Weights of a small multi-label image tagger.
Training: normuon at rate 0.0052, batches of 64.
Rows from block 7 of a small multi-label image tagger, named by matrix and row number. Rows with one number belong to one neuron. Each number is 128 + 24 x the weight over its row's rms, rounded and kept within 0 to 255. All counts start at 0.
After each neuron's rows are labels from the 100 images, of 14976, where the neuron reaches its highest value: "top examples" is what is common among them. Only what is clearly more common there than usual is listed. The data: dead-leaves pictures: piles of overlapping shapes. In brackets: how many of the 100.
# fc1: MLP up (model.blocks.7.mlp.fc1.weight, 1536x256), inputs 128-191
# fc2: MLP down (model.blocks.7.mlp.fc2.weight, 256x1536, transposed), outputs 128-191

fc1.502 [ 99 148 120  88  90 151  97 124 125 142 107 121 126  71 122 136 106 100 142 129 101 141 136 119 179 153 148 116 135 124  79  91 137 131 131 122 153 191 110 109 136 105 174  85 140 106 149  98 120 143 116  96 141 132 158 138 145 128  94 167 127 142 131 120]
fc2.502 [165 130 167 136 163  59 169 132 183 123 183 157 136 184 134 151 119 139 133 124 151 105 157 134 182 127 115 147 116 108 163 150  96  95 148 136 112 102 111 120 121 114  76 131 163 142 124 124 134 143 112  98 112 113 100  98 107 148  91  74 115 138 106 142]
top examples: dark (33)

fc1.497 [127  81 112 136 157 111 157 106 176  99  85 101 112 135 112 131 119 154 145 129 140  98 119  78 146 106 113 114 127 101 122 131 109 109 140 104  88  76 147 146 143 141 102 113 144 123 114 142 144 131 148  91 124 116 129 115 107 149 133 144 156 162 127 158]
fc2.497 [130 115 129 132 108 141 135 117  92 125 140 189 162 142 168 134 144  97 101 115 116 189 157 178 147 120 148 107 164 143 129 149 139 117 103 110 120 118 145 147  91 113 155 131 111 148  89 117 103 155 112 119 175  83 103 151 102 144 111  86 129 120 137 139]
top examples: small pieces (60); grey (33); gear (25)

fc1.464 [151 129 135 120 116 124  97 122 155  91 160 139  81 150  72 127 117 159  95 132 102  95  97 143 110 129 108 176  84 122 132 144  79 118  92 148 128 160 156 124 151 150 156 127 142 125 136 138 137  90 102 131 131 145 129 108 154 148 164 133 155 141 119 127]
fc2.464 [128 166 111 123 147 117 134 125  95 151 108 107 162 127 112 132 102  88 130 104 111 127 126 136 158 121 144  93 131 110 156 136 193 145 154  77 128 137 119 129 115 138 125 140 138 121 112 120 136 154 129 120  96 146  96 114  61 110 172 137 118  89 118 109]
top examples: frame (28)

fc1.0 [158 144 108 109 132 138 119 139 119 118 150 119 123  86 117  95 113 126 153 182 155 105  97 142 136 123 127 105 121  92 164 135 132 109 109  92 159 158 168 106 115 116 141 114 187 126 127 141 143  87 109 129 108  93 214 165  92 115 149 157 165  87 143 127]
fc2.0 [155 106 121 152 114 156 133  94 126 122  98 108 150 128 124 130 124 170 130  86 133 155 120 126 112 127 130 170  99 109 114 155 142 104  94 148 146  98 103 110 150 139 153  92 133 155 138 117 142 153 141 147 145 108 105 119 134 122 133 138  95  72 164 137]
top examples: star (31)

fc1.258 [165 152 155 114  84 136 138 169 133 129 131 161  95 115 122 148 135  87 110 111  31 156 116 103 124 111 137 131 137  99 113 131 122 159 153 115 179 155 145 154 153 142 164 148 156 133 101 157 107 122  94 189 124 141 160 137 128  95 114 155  97 115 134 103]
fc2.258 [107 136 121 125 140 146 114 107 149 146 105 101 151 160 158 157 106 112 129 162 154 183 159 137 135 129  88  91 142 172 169 130 160 102 128 102 107  93 152 121 114 130 136 168 133 131 129  97 171 120 180  89 125  89 118 101 119 128 160 140 134  97  88 122]
top examples: grey (45); triangle (31)

fc1.399 [102 129 173 127 109 164 106 146  58 139 116 115 119 104 139  95 111 112 118 165  60  88 165 136 123 105 111 129 169 152 109 118 185 130 113 110 130 119 124 127 152 111 134 109  94 148 171 168 171 102 155 102 125 139 110 121 130 172 158 154 171 104 158 134]
fc2.399 [117 154 103 152 188 111 137 119 122 116 106 131 144 115 128 124 109 155 105 124 115 160 105 114  93  84 160 173 116 112 150 112 133 123 151 102 102 111 126 106 120 149 154 140  94 115 138 141 112 149 159 141 122 163 169 146 176  99  97 126 116 145  93 119]
top examples: triangle (42)

fc1.350 [126  99 116 119 103 170 142 137 127 121 140 104 108 150 146 107 110 146 139 146  98 102 139 136 177 109  94 106 130 127 100  95 134  78 138  93 125 131 162 167 151 122  79  93 133 146 124 160 101 170 160 115 195 115 158 123 155 119 100 154 136 130  91 155]
fc2.350 [105 138 104 132 146 133 140 127 127  85 174 159 111 129 127 161 146 118 140 118 120 104 147 135 129 138 153 178 141 183 197 100 136 106  72 140 122 155 124 121 143 121 119  98 137 145  72 141 168 107 122 150 154 163 139 181 149  98 135  97 102 157 145 119]
top examples: dark (71)

fc1.670 [108 108 122 147 155 163 145  75  99 134 115 136 103  82  96 147 151 142 168  92 136 120 144  96 128 154 148 138 193 137 110  93 170 128 133 118 162 127 168 143 153 122 106 152 175 125 140 123 135 153 143 150 144 131 109 115 161 174 103 130 124 144 106 121]
fc2.670 [115 146  98 134 134 134 159 119  92 107 144 153 111 133 151 103 132 134  95 142 144 125 146 136 119  92 123 109  96 114 148 159 115 123 131  86  85 125 132  99 105 150 160 111  88 110 153 121 119 144 126 102 131 118  75 115  54  96 128 130 122  91 118 107]
top examples: grey (37)

fc1.494 [106 111 166 124 150 133 114 123 147 134 125 179 134 141 112 154 119 121 106 116 142 152 131 141 173 125  95 119 135 149 130 138 111 129 112 114 152 152 143 135 179 116 103 107  91 149 118 133  94 124  98  79 101 140 113 139  97 152 124 168 124  96  81 143]
fc2.494 [131 118 128 114 123 120 146 138 152 136 117  81 128 110 177 100 109 158 159 153 129 112 146 142  85 124 154 135  85 168 138 141 145  98 115 117 159 127 142 132 103 131 100 161 111 153 168 135 134 131 115 129 147 106 137 125 147 105 141  77 118 132 158 164]
top examples: dark (85)

fc1.186 [112 133 114 119 125 149 130 146 119  84 130 137 106 122 119 117 110 118 135 143 126 137  99 163 153 127 142 145 173 116 106 143 166 131 140 112 124 111 100 136 116 187 155 101 172 141 115 169 115 124 138  84 130 141 135  72 152 137 129 101 151 105 109 161]
fc2.186 [165 129 129 151 138 110 116  93 117 189 163 156 116 180  87 135 134 123  87 133 156 129 141 124 132 144 141  97 100 130 159 135 134  85 146 163 137 188 159 137 142  97 121 131 112  76 148 127 160 136 168 124 144  96 123 129 129 103 138 149 127 133  97 107]
top examples: large pieces (80)

fc1.687 [123 113 122 116 150 122 120 107 128 123  67 176 114  88 113 122 113 118 126 121 125 120  80 132  97 152 117 136 124 126 133 146 138 144 191 101 115  97 181 171 129 165 125 134 121 115 112 154 164 137 123 120  69  85 104 141 156 132 122 110  98 100 136 122]
fc2.687 [155 107  90 115 140  83 144  97 169 131 136 131 145 103 132 135 102 143 143 114 140 145 104 135 119 134 139 138 165 151 105  90 130 152 105 112 102 152  90 115 153 165 149 111 112 126  86 109 123 112 150 141 137 127 119 117 120 192 142 160 133 103 125 180]
top examples: frame (40); grey (33)

fc1.448 [120 125 149 178 164  94 151  86  76 164 156 157 104 139  99 117 129 137 140 141 139  92 135 133  98 145 121 104 103 140 126 161 104 124  86 146 144 124 126 132 126 142  99 131 152 149 169  97 142 111 127 146 116 138 156 136  79 113 110  86 115 134 140 189]
fc2.448 [141 181 139 145  98 107 105 125 132 171 114 117 115 106 138 162 124 152 184  63  93 151 121  89 108 105 148 129 147 159 137 146 140 184 133 123 111 145 107 125 119 131 114 122  67 138 113 139  87 122 156 137 111 135  89 153 123 100  97 136 128 142 127 100]
top examples: shaded (87); small pieces (65); textured (65); earthy (32)

fc1.726 [113 122 166 102  98 145 144 128 163  96  90  97 150 170 123 102 137 119 126 164 149 161  84 119 124 166 150 167 140 153 141 147  84 115 144  91 126 157 147 132 119 132 134 151 128 107 118 116 137 106 139 130 126 158  82 107 120  86 157 161 176 163 119 152]
fc2.726 [151 144  72 145 111 103 113 127 149 124 135 162 128 132 114 158  84 139 119 151  74 100 146 126 107 129 124 143 136 118 135  77 177 108 111 156 130 169 132  93 104 130 154 162 113 155 169 123 101 121 138 153 135 117 149 128 121 111 119 131 125 117 113 147]
top examples: flower (51); frame (32)

fc1.722 [110 148  98 102 117 138 139 114  97 160 100 150 179 132  77 125 112  95 126 148  56 145 140 122 125  86  98 129 107 151 155 129 120 132 137 138  95 116 158 119 129 133 117 107 111 110 144 120 136 170 125 119 114 100 165 124  98 136 125 174 158 161 109 109]
fc2.722 [158 106 123 132 152 120 115 137 154 118 153 135 142 135 147 125 135 137 119  87 149 122 138 160 120 153 177 122 171 147 105 151 124 137 155  69  99 135 117 110 102 136 136 166 155 137 130 167  95 130 133 125 116 153 139 156 145 169 109 100 126 163 100 173]
top examples: triangle (28)

fc1.221 [135 126 149 118 107 132 152 123 115 101 122 139 130 114 164 107 156 129  91 106 140 154 121 128 178 122  83  78 131  93 149  97 110 138 162 106 120 158 131 169 131 112 169 164  97 142 107 104 176 126 162 158 165 119 102 110 123 111 156  89 142 109 113 129]
fc2.221 [106 127 167 152 119 131 159 169 147 125 151 134  95 171  93 170 113 146 160 127 126 145 167 170 175 151 167 118 132 122 116 132 126 172 123 182 111 124 117 149 164 151 117 117 136 118 130 153 133 119 144 129 118 138 103 158 129 112 160 136 136 171  80 104]
top examples: small pieces (86); bar (50); tee (32)

fc1.643 [121 130 144 146 107 120 155 110 120 121 117 158 119 156 103 164 141 122 133 132 125 111 136 145  92 144  99 117 155  96 124 125 130 130 171 139  94 150 122 115 141 123  84 119 183 150 122 102 115 117 132  87 128 137 171 117 130 148 160 132 155 134 145 112]
fc2.643 [118 108 141 110 123 135 128 120 121 167 133 123 152 101 136 128 147 121 119 160 136 124 113 155 150 131 159 144 139 157 128 127 136 152 141  95  91 109 128 139 137 122 160 164 105 124 118 157 119  90 150 140 111 118  96  97 162 126 168  97 137 128 123 127]
top examples: mixed sizes (89)

fc1.752 [113 119 127 160 153 117 103 157 136 156 127  85  99 121 133 155 160 141 130 166 116 122 117  92 126 101  81 133 136 158  94 132 106 149 120 135 116 117 175 132  85 143 104 103 142 157 129 101 142 101 144 176 115 109 111 122 128 158 152 144 126 140 140 120]
fc2.752 [168 141 129 120 120 155 130  74 134 115  95 118 144 134 136 131  89  58 116 122 112 134 174 139 132 111 125 123 138  78 159 159 141 141 138 156 181 143  99 143 141 155 154  92  84 119 133  94 137 110 141 113  90 190  63 132 144 125 125 148 104 137 117 171]
top examples: small pieces (74); grey (37)

fc1.316 [100 125 101 110 102 163 135 110 123 138 129 187 132 106 138 113 144 114 136 164 147 131 157 136 120 120 146 101 134 121 176 148 105 153 120 118 123 154 127  97 172 120  99 124 152 100 157  94 160 127 140  86 142 118 164 123 163 112 147 136 134 111 166 123]
fc2.316 [193 120 132 140 172  85 146 154 121 148 141  72 118 155 125 108 124 132 163 101 177 150 147 183 160 148 157 174 127 174 105 107 165  97 126 140 111 126 139 122  90 145 133 132 134 139 118 178 140 138 132 131 145 104 126 166 124 109 153 153 129 135 133 152]
top examples: shaded (82); mixed sizes (67); grey (56)

fc1.563 [136 133 111 134 150 111 126  98 121 103 119 151 136 118 118  96 168 111 111 144 105 108 122 128 132 145 115 114 132 139 177 113 171  79 118 136 163 124 125 126  87 154 132 143  90 118 125 119 104  89 133  87 130 117  80 132 144 134 152 142 120 151 150 107]
fc2.563 [102 137 116 175 174 123 135 106 137 117 158 137 132 137 139 153 104 140  82 121  91 122  95 140 161 140 124  96 142 114 123 155  67 139 127 120 122 146 129 146 140 136 178 136 153 108 134 140 159 116 101 178 101 136 147 161 156  69 124 103 141 151 130 131]
top examples: hexagon (38); pentagon (33)

fc1.8 [107 138 149 106 147 119  79 111 104 129 140 142 150 171 182 167 104 100 153 114 120 107  91 106 117 115 163 102 162 132 143  91 164 115 168 149 113 119 109 133 151  97 103 147 117 143 125 123 129  92 138 110 178  91  83 125  92 153 111 109 134 114 121  97]
fc2.8 [109 114 106 133 122 175 171  94 141 106 160 112 161  84 127  96 133 122 127  98 139 126 130 129 111  94 108 142 118 112 115 135  86 113 111 130 133 119 129 120 135 126 121 141 147 118 129 141 109 160 134 126 136 105 142 112 130 112 127 164 120 127  94 153]
top examples: textured (74)

fc1.115 [149 127 112 107 128 169 139 144 162 109 113 126 149 141 141  97 140 112 114 158 134 130 145 118 135 159  89 113 139 162 125 125  84  91 118 139 113 115 150 106 151 101 152 170 143 135 115 178 115  75 107  75 127 138 123 132 133 143 105 154 121 148 156 105]
fc2.115 [132 123  96 177 158 135 161 138 100 102 153 163 120 118 112 144 138 158  92 137 115 128 133 129 102 125 135 123 140 128  92 104 153 120 136 116 111 106 133 112 187 141 125 105 118 139 125 136 120 163 151 123 105 155 127 117 139 118 121 140  88 154 132 138]
top examples: triangle (50)

fc1.229 [152 120 136 131 119 120 112 109  95 167 103 128 121 150 117 108 157  98 108 112 131 149  93 111 123 129  55 160 139 135 116  92 121 102 147  89 141 150 150 128 148 115 140 118 109 118  78 118 130 147 133 130 155 125 110 143 138 178 143 106 151 120 127  93]
fc2.229 [126 171 105 115 122 137 146 151 110  93 141 149 105 134 123 135 115 127 137  73 125 150 106 131 117 125 176 115  80 140 131 156 158 139 109 121 188 131 187 142 129 142 107 157 155 119 144 150 144  98 138 112 122 127 166 135  82  98 103 112 112 119 154 118]
top examples: textured (75); cool (38)

fc1.600 [129 150 101  88 112 205 145 118 140  91  86 123 122 137 102 117 153 145 108 112 114 181  96 147  74 132 114 147 114 123 130  90 140  76 173 155 136 104 135 104 120 151 122 157 159 117 120 137 140 150 133 139 112 132 125 140 122 141 128 157 117 148 119 131]
fc2.600 [149 107 128 152  74 116 138 111 113 148 135  90 177  96 145 145 105 105 124 145 119 111 153 140 129 186 107 110 176 117 101 121 135 120 134 139  81 154 121  72 129 117 145 161 124 137 100 141 118 159 157 120 166 123 150 140 140 160  95 128 146 103 164 160]
top examples: triangle (39); frame (33)

fc1.386 [ 89 110 130 144 105 101 139 136 113 136 159 140 137 130 136 107 129 125 150 148  99 121  78 140 139 131 151 102 106 132 111 142 132  84 137 109 125  80 104 163 115 129 118 171 176 131 141 164 159 137 147 126 145 148  95 119  94 162 142 133 138 126 133  99]
fc2.386 [143 149 147 142 136 129 111 123 130  93 131 145 103 114 121 121 133  97  97  89 162 181 174  91 139 135 116 142 121 126 129  86 125  99 128 154 121 111 151  99 180 130 144  93  79 132 117 125 106 147 112 121 162 157 170 120 129 135  58 113 123 154 127 152]
top examples: small pieces (72); grey (46); cross (27)

fc1.331 [125 110 134 125 106 124 133 141 138 113  91 132 132 160 107 139 164 131 156 128 170 132 134 154 106 128  91 132 110 148 150 157 160 142 134 120 132 155  94 139 157 106 113  90 141 168 107  94 142 137 150 163 138  87 111 116 111 127 125 139  82 127 108 163]
fc2.331 [131 131 158 149 161 150  95 129 126 117 120 143 140 138 140  99 124  94 133 136 112  94 114 121 143 127 124 114 114 117 119 155 110 148 128 111 104 123 107 120 146  50 133 138 113 112 113 140  90 175 130 138 153 121 144 142 137 115 170  81 124 106 209 101]
top examples: aligned (100); ellipse (31); rhombus (28)

fc1.751 [110 159 162  87 146 144 100 177 131 143 155  87 141 152 133 181 134 143 133 165  82 129 135 138 141 150 139 131 168 117 184 113 100  88 133 145 101 133 114  80 141 107 137 164 135 125 133 110 100  96 126 121 128  98 132 138 131 133 135 147 154 131 142 133]
fc2.751 [ 87 144 174 127  84 140 173 150 144 111 125 157 114 127 122 104 123 146 116 112 159 163 128 102 144 108 132 130 120 125  75 146 154 114 145 140 125  70 136 141 139 104 124 126 125 148 128 153 161 153  92 125 100 121  93 102 119 154 158 113 180 160 119 104]
top examples: small pieces (88); frame (51)

fc1.291 [136 165 117 160 175 127 154 119 100 111 130 161 136 140  94  89 157 114 114  82 136 121  81  80 123 178 102 159 141 133 192 124 111  78  77 104 121 112 101  94 137 152 145 116 107 119 126 135  97  93 111 105 123 144 111 113 117 137 154 136 116 140 140 114]
fc2.291 [116 115 110 144 134 147 178  90 148 112 139 147 122 150 124 157 120 175  88 138 107 129 144 128 167 109 140  76 131 110 160 153  86 159 140 135 132 133 131 168 109 131 131 166 156 100 138 164 166  80 113 147 131 101 161 124 134  48 123 129 131 161 102 132]
top examples: hexagon (52); circle (28)

fc1.496 [109 136 180 120 122 101 131 101 160 127 168 138 150 127 113 132 110 113 135 136 163 141 134 142 142 206 124 112 152 129 150 153 114 122 140 146  85 162 144  90 166 133 106 136 130 105 130 131 191 131 110 112 120 153 135 123 106 134 129 167 108 137 108 124]
fc2.496 [146 130 152 158  92 113 164 176 104 141  80 132 121 107 146 147 117 100 108 158  65 104 124 106 158  93 153 129 131 103 126 114 127 129 161 125 100 114 109 163 109  90 151 140 142 169 121 123 118 145 105 127 154 121  58 111 153 150  91 138 203 169 118 120]
top examples: mixed sizes (64); frame (41); gear (27)

fc1.51 [114 138 112 127 113 136 124 135 114  55 126 156 105 138 118 126 112 165 103 145  96 131  69 115 140 134  91 173  69 115 168 109 131 110 126 138 121 104 114 127 145 152 132  95 151  98 154 136 124 115 149 140 179 159 141 164 106 148 131 104  94  97 161 107]
fc2.51 [156 108 143 152 141 143 156 149 139 194 139 107 175 117 154 133 150 149 109 102 117  92 158 150 144 153 167 132 117  95 137 153 126 147 139 130 139 138 157 125 124 128 118 134 133 146 133  80 124 156  99 119 114 112 119 128 140 217  91 130 178 144 122 129]
top examples: textured (68); cross (49)

fc1.151 [170 169  82 146 101 121 166 160 113 104  98 153 146 115 143 100 127 107 123 136 159 119 120 128 128 126 124 102 142 132 122 126 161 157 118 132 121 124 104 110 152 141 120 156 128 138 115 126 142 109 118  74 166  96  76 106 124 146 143 122 133 104 103  68]
fc2.151 [ 69 141 127 125 122 151 129 130 117  94 144 164 111 142 126 122 158 116 121 128 128 139 119 154 151 104 147 119 118 141 156 145 176 136 123  94 149 150 158 131 113 128 117  58  94 142 106 150 130 113 128  67 130 112 108 109 115  56 155 109 122 121 146 123]
top examples: textured (82); mixed sizes (73)

fc1.480 [128  80  97 131 125 129 154 167 162 136 101 109 150 127 110 103 147 139 135 131 115 147 112 144 144 190  99 138  84 126 149 104 194 125 137  87 146 139 154 102 112 106 122 132 141 117 112 125 135 131  91 111 149 134 122 111 133 142 127 151 106 160 102 121]
fc2.480 [142 132 114  97  84 145 125 105 164  96 166 106 146  84 169 159 155 122 112 124 123  82 144 104 135 120 121 133 141  96 124 140 135 126  97 196 121  93  88 105 137  92 168 133 114 110 108 117 124 124 131 116 163 156 135 150 156 148 118 158 132 113 118 140]
top examples: frame (33)

fc1.134 [113 118 136 130 102 130 107 159 148  80 129 165 147 154 146 123 169 147 130 140 152 134 115 143 131 154 151 133  91 115 120 143 110 100 143 121 150  95 164 128 133 130 105 141 119  85 134 116 136 142 145 116 139 153 145 132 142 106 127 138 163 119  80 138]
fc2.134 [144 144  63 107 129 117 109 148 149 113 142 178 107 127  89 147  76 148 113 133 105  96 109 144  99 134 118 129 131 158 133 118 144 147 113 122 112 183 156  80 113 129 146 143 115 125 141 136  99 112 122 141 138 112 146 136 114 117 163 109 114 132 105 132]
top examples: flower (84); large pieces (74)

fc1.516 [ 81 151 102 104 131 174 103 150 101 114 100 132 107 110 100 134 115 123 137 143 167 132 127 117 155 139 131 160 126 126 116 149 127 147 160 143  98 128 133  96  82 143 145 135 109 123 169 144  98  51 110 157 144  91 156 146 142 186  74 109 118  91 119 126]
fc2.516 [147 129 169 153 124 131 123 125 117 146 132 112 153 133 184 108 132 145 143  92 125 111 131 146 110 119 161 117 141 129  79 119 150 119  94 131 152 145 133 125 129 122 130 131 145 170 110 190 158 156 147 108  83 188  66 113 135 152 152 117 126 121 120 141]
top examples: triangle (43)

fc1.510 [142 110 116 123  87 115 120 140 148 148 147 118 106 132 149 103 140 116 143 146  74 127 129  93 142 142 153 124 182 136 143 133 137 140 128 111 160 129 130  96 151 113  80 146 148 103 123 137 153 141  84 143 153 141 122 157 131 103 132 152 145 168 115 135]
fc2.510 [116 165 122 153 161 156 115  94 142 148  94 115 147 163 148 143  72 107 111 126 165 121 166 136 105 120  97 117 104  93 103 147 169 108 132 156 126 114 136 145 126 130 111 119 168 120 154 116  85 129 157 114 108  92 118 107  99 135 155  87 108 112 149 122]
top examples: dark (35)

fc1.641 [141 122 136 133 105 114 136 167 131 113 137 121 152 135 113 125 128 123 171 126 129 185 172 130 143 152 128 140 112 111 127 138 162 127 140 161 111 120 122 120  95 136 159  89 121 105 121 159 111 159 144 133 175 143  99 117 120 108 132 107  84 129 132  98]
fc2.641 [148 126 146 100 127 154 155 103 104 104 128 142 112 141 145 116 147 172 111 122 157 103 115 122 112  88 165 148 155 100 137 140 100  96 142 145 151 121 135 106 119 112 114 113 148  90 101  97 127 111 133 119  84 109 157 126 152 121 116 137  94 113 109 181]
top examples: warm (46)

fc1.86 [125 116 145 133 110 145 124 122 127 159 128 127 144  93 120 147 168 131 140 147 133 147  98 149 119  91 154 126 110 154 153 119 142 144 136 157 153 107 104 146  98 102 124 116 118 121 115 138 114 164 143 108 129 164 149 121 151 156 111 112 143 160 151 102]
fc2.86 [138 164  63 136 151 108 139 115 126 112 145 124 143 134 127 113  95  87 144  90 160 103 149 143 119 140  96 109 148 126 133 126  98 165 139 101 107 148 102 116 114 115 132 154 130 130 134 111 131 122 114 150 143 157 108 151 142 128 142 143 118 100 144 162]
top examples: large pieces (79); square (37)

fc1.310 [135 118 125 106 164  92  73 148  68 129 131 114 165 163 107 142 124 125 161 131 111 100 119 135 174 110 122 150  93 129 169 145 150 138 115  94 125 127  95 108 120  88 101 102 167 133 138 153 120 190 154 116 121  92 111 106 116  94 143 125 120 138 128 107]
fc2.310 [122 111 126  95 145 145  68 145  92 149 146 138 155 145 157 117 124 126 134 147 140  99 118 102 116 159 123  94 140 139 150 146 103 154  90  99 119 154 112 131 163 105  89 127 130 112 107 135  88 150 134 145 133 111 155 167 155  85 158 106  85 159 149 151]
top examples: aligned (100); rhombus (33); ellipse (29); shape: bar (26)

fc1.462 [159 135 153 135 180  85 124 183 122 103  97 158 123 103 111 165 109 107 128 119  83 111 162 128 155 117 124 168 137 162  99 123 152 144 127  96 116 133 114 114 104 131 119 127 141 106 145 183 158 121 142 112 173 145 164 138 134  63 102 117 157 102 112 110]
fc2.462 [ 86 136 104 134 127 134 174 115 140 128 113  84 173 137 138 126 123 134 130 150 174 148 101 120 121  99 131 159 136 132 173 126  87 143 141 138 138 170 144 157 140 109 126 162 121  81 135 108 150 102 158 172 105  69 117 113 118 143 133  81 110 102  80 108]
top examples: flower (95)

fc1.666 [106  51 111 144 123 109 121  84 151 127 164 127 114 147 163 122 136  96 179  90 109 127 126 103 120 109 118 133 145 179 132 102 163 124 160 142 151 105 110  84 176 107 129 106 134 166 139 100 143 145  84  67 151 135  76 136 158 127 118 144 124 136 135 140]
fc2.666 [133 161 106 137 145 145 115 178 130 176 131 141 125 110 112  99  82 135 132  66 134 109  91 129 120  89 102 109 115 137 101 132  71 136 107 157 110 175 119  96  98 107 139 144 116 106 154 140 103 173  85 151 146  92 117 110 111 142 126 155  96 161  85 116]
top examples: mixed sizes (97)

fc1.743 [138 126  81 120 103 128 132 129 122  67  99 115 132 139 143 152 129 156 124  99 145 129 149 110 121 135 109 130 132 121  99 118 142  90 143 152 152 123 186 121 114 177 159 124 118 120 148 142 169 111  95 143 155 114 127 139 132 153 149 176 105 124 130 148]
fc2.743 [136 103  92 124 164 143 143  98 149 152 142 181 134 130 122 139 130 179 105 167 103 124  97 135 139 139 108  68 177 157  85 121 131 149 148 117 112 134 107 119 129 161 106 129 120 102 103 117 103 168 153  91 135 152 116 122  79 173 136 118 121 161 137 124]
top examples: frame (38)

fc1.613 [129 134 120 103 142 138 138  98 152 100 101 131  91  92  61  78 105 181 134  98 159 148 132 131  95 129 100 152 132 152 105 127 125 155  97 114 135 128 106 112 127 145 125 171 131 171 108 133 161 129 158  86 111 128 108 112 162 147 151 125 131 140 162 121]
fc2.613 [175 132 102 120 126 112 130 108 107 182 153 104 126 126 149 127 109 116 124 127 117 133 121 112 147 144 147  93 160 103 103  95 159 151  91 102 119  94 128  93 161 119 137 113 134  99 109  92 120 102 161 136 131 137 109 149  91 131  97 140 155 122 131 174]
top examples: frame (35)

fc1.212 [144 111 107 150 140 183  92 122 124 143  98 124  84 142 110 105 121 126 119 135  86  88 119 165 108 128 175 121 166 171  98 136 145 102 141 117 129 137 151  95 156 137 149 160 157 134 109 165 107 163 120 149  94 118 126 122 132 136 106 132  61 157 108  96]
fc2.212 [104 119 135 139 150 101 134 104 131  94 125 145 125  97 119  99 166 130 138 129 138 149 111 117 173 103  94 103 116  88 149  97 132 152 134 141 153 139 155 142 115 149 149  69  70 114 149 101 172 109 130 128 136 123 129 127 112  94 129 121 113 127 129 137]
top examples: dark (35); cross (26)

fc1.313 [143 148 116 129 107 121 137 115 118 121 145 117 107 123 108 142 108  88 154 143 123 151 110 139  82 153  91 159 184  82  91 132 130 129 170 136 176 143 132 113 103 108 124 102 173 122 126 132 163  97 121 172 106 131 126 136 132 106 134 118 145 142 172 133]
fc2.313 [106 131 128 138  90  94 143 125 139 153 105  94 172 140 133 133 103 141 111 125 148 132  91 129  93 126 152 101  83 142 144 150 134 165 158  98 105 101 112 131 134  97 122 147 147 106 114 125 107 123 135 155 139 151 122 123 141 146  84 173 124  86 126 137]
top examples: frame (70)

fc1.59 [127 124 122 135 126 103 133 108 108 161 123  95 133 149 154 167 175 115 165 107 100 151 119 118 148 129 119 121 127 121 129  96 129  96 135 140 112 170 151 120 160  90 133 106 171 122 120  99 155 155 137  77 141  90 104 117 145 137 133 112 154 141 123 139]
fc2.59 [106 133 128 107 108 149 143 177 125  80 143 159 116 137 144 108 107 149 142 152 127 123 177 161 159 144  92 122  72 134  97 127 122 127 141 136 150 106  61 106 134  73 111  99 136  87  76 148 142 132 130 161  96 113 137 137 104 142  70 154 137 156 137 114]
top examples: textured (74)

fc1.548 [103 122  68 151 107 120 113 167 162 160  82 120 120 105 125 150  86 113 139 109 116 122 153 100 134 136 131 117 135 106  99  95 149 111 126 105 143 113 140  85 145 148  92  88 129 126 130 121  98 172 115  97 118 125 152 130  92 123 106 148 133 121 116 101]
fc2.548 [146  86 188 125 117  89 129 134 141 140 153 100 158 103 123 164 153 126 117 122 143 159 114 103 138 100 119 133 164 173 123 135 101  93 107 134 127  94 162 118  81 122 154  82 129 107 127 119 159  49 109 123 134 105 158 147  97  73 121 135 137 101 131 122]
top examples: star (41); flower (36)

fc1.589 [151 146 127 106 119 102 148 126 137  75 103 162  98 120  83  95 100 125 177 167 135 124 114 114  98 150 131  96 156 126 118 120 129 101 143 144 139 132 136 101 120  99 143  99 120 146 149 118 131 130 106  98 145 100 127 158 155 171 171  96 126 121 152 132]
fc2.589 [120 118 139 157 121 130 153 141 134 158 157 119 157 119 154 162 109 110 105 145  98 179 134 114 185 148 119 106 131 111 142 133 131 137 120 137 138 138 121 146 183 136 170  96 108 134 109 151 142 122 167 156  87 169 119 103 106  60 132 107 130 127 121 127]
top examples: shaded (80); small pieces (62); cool (38)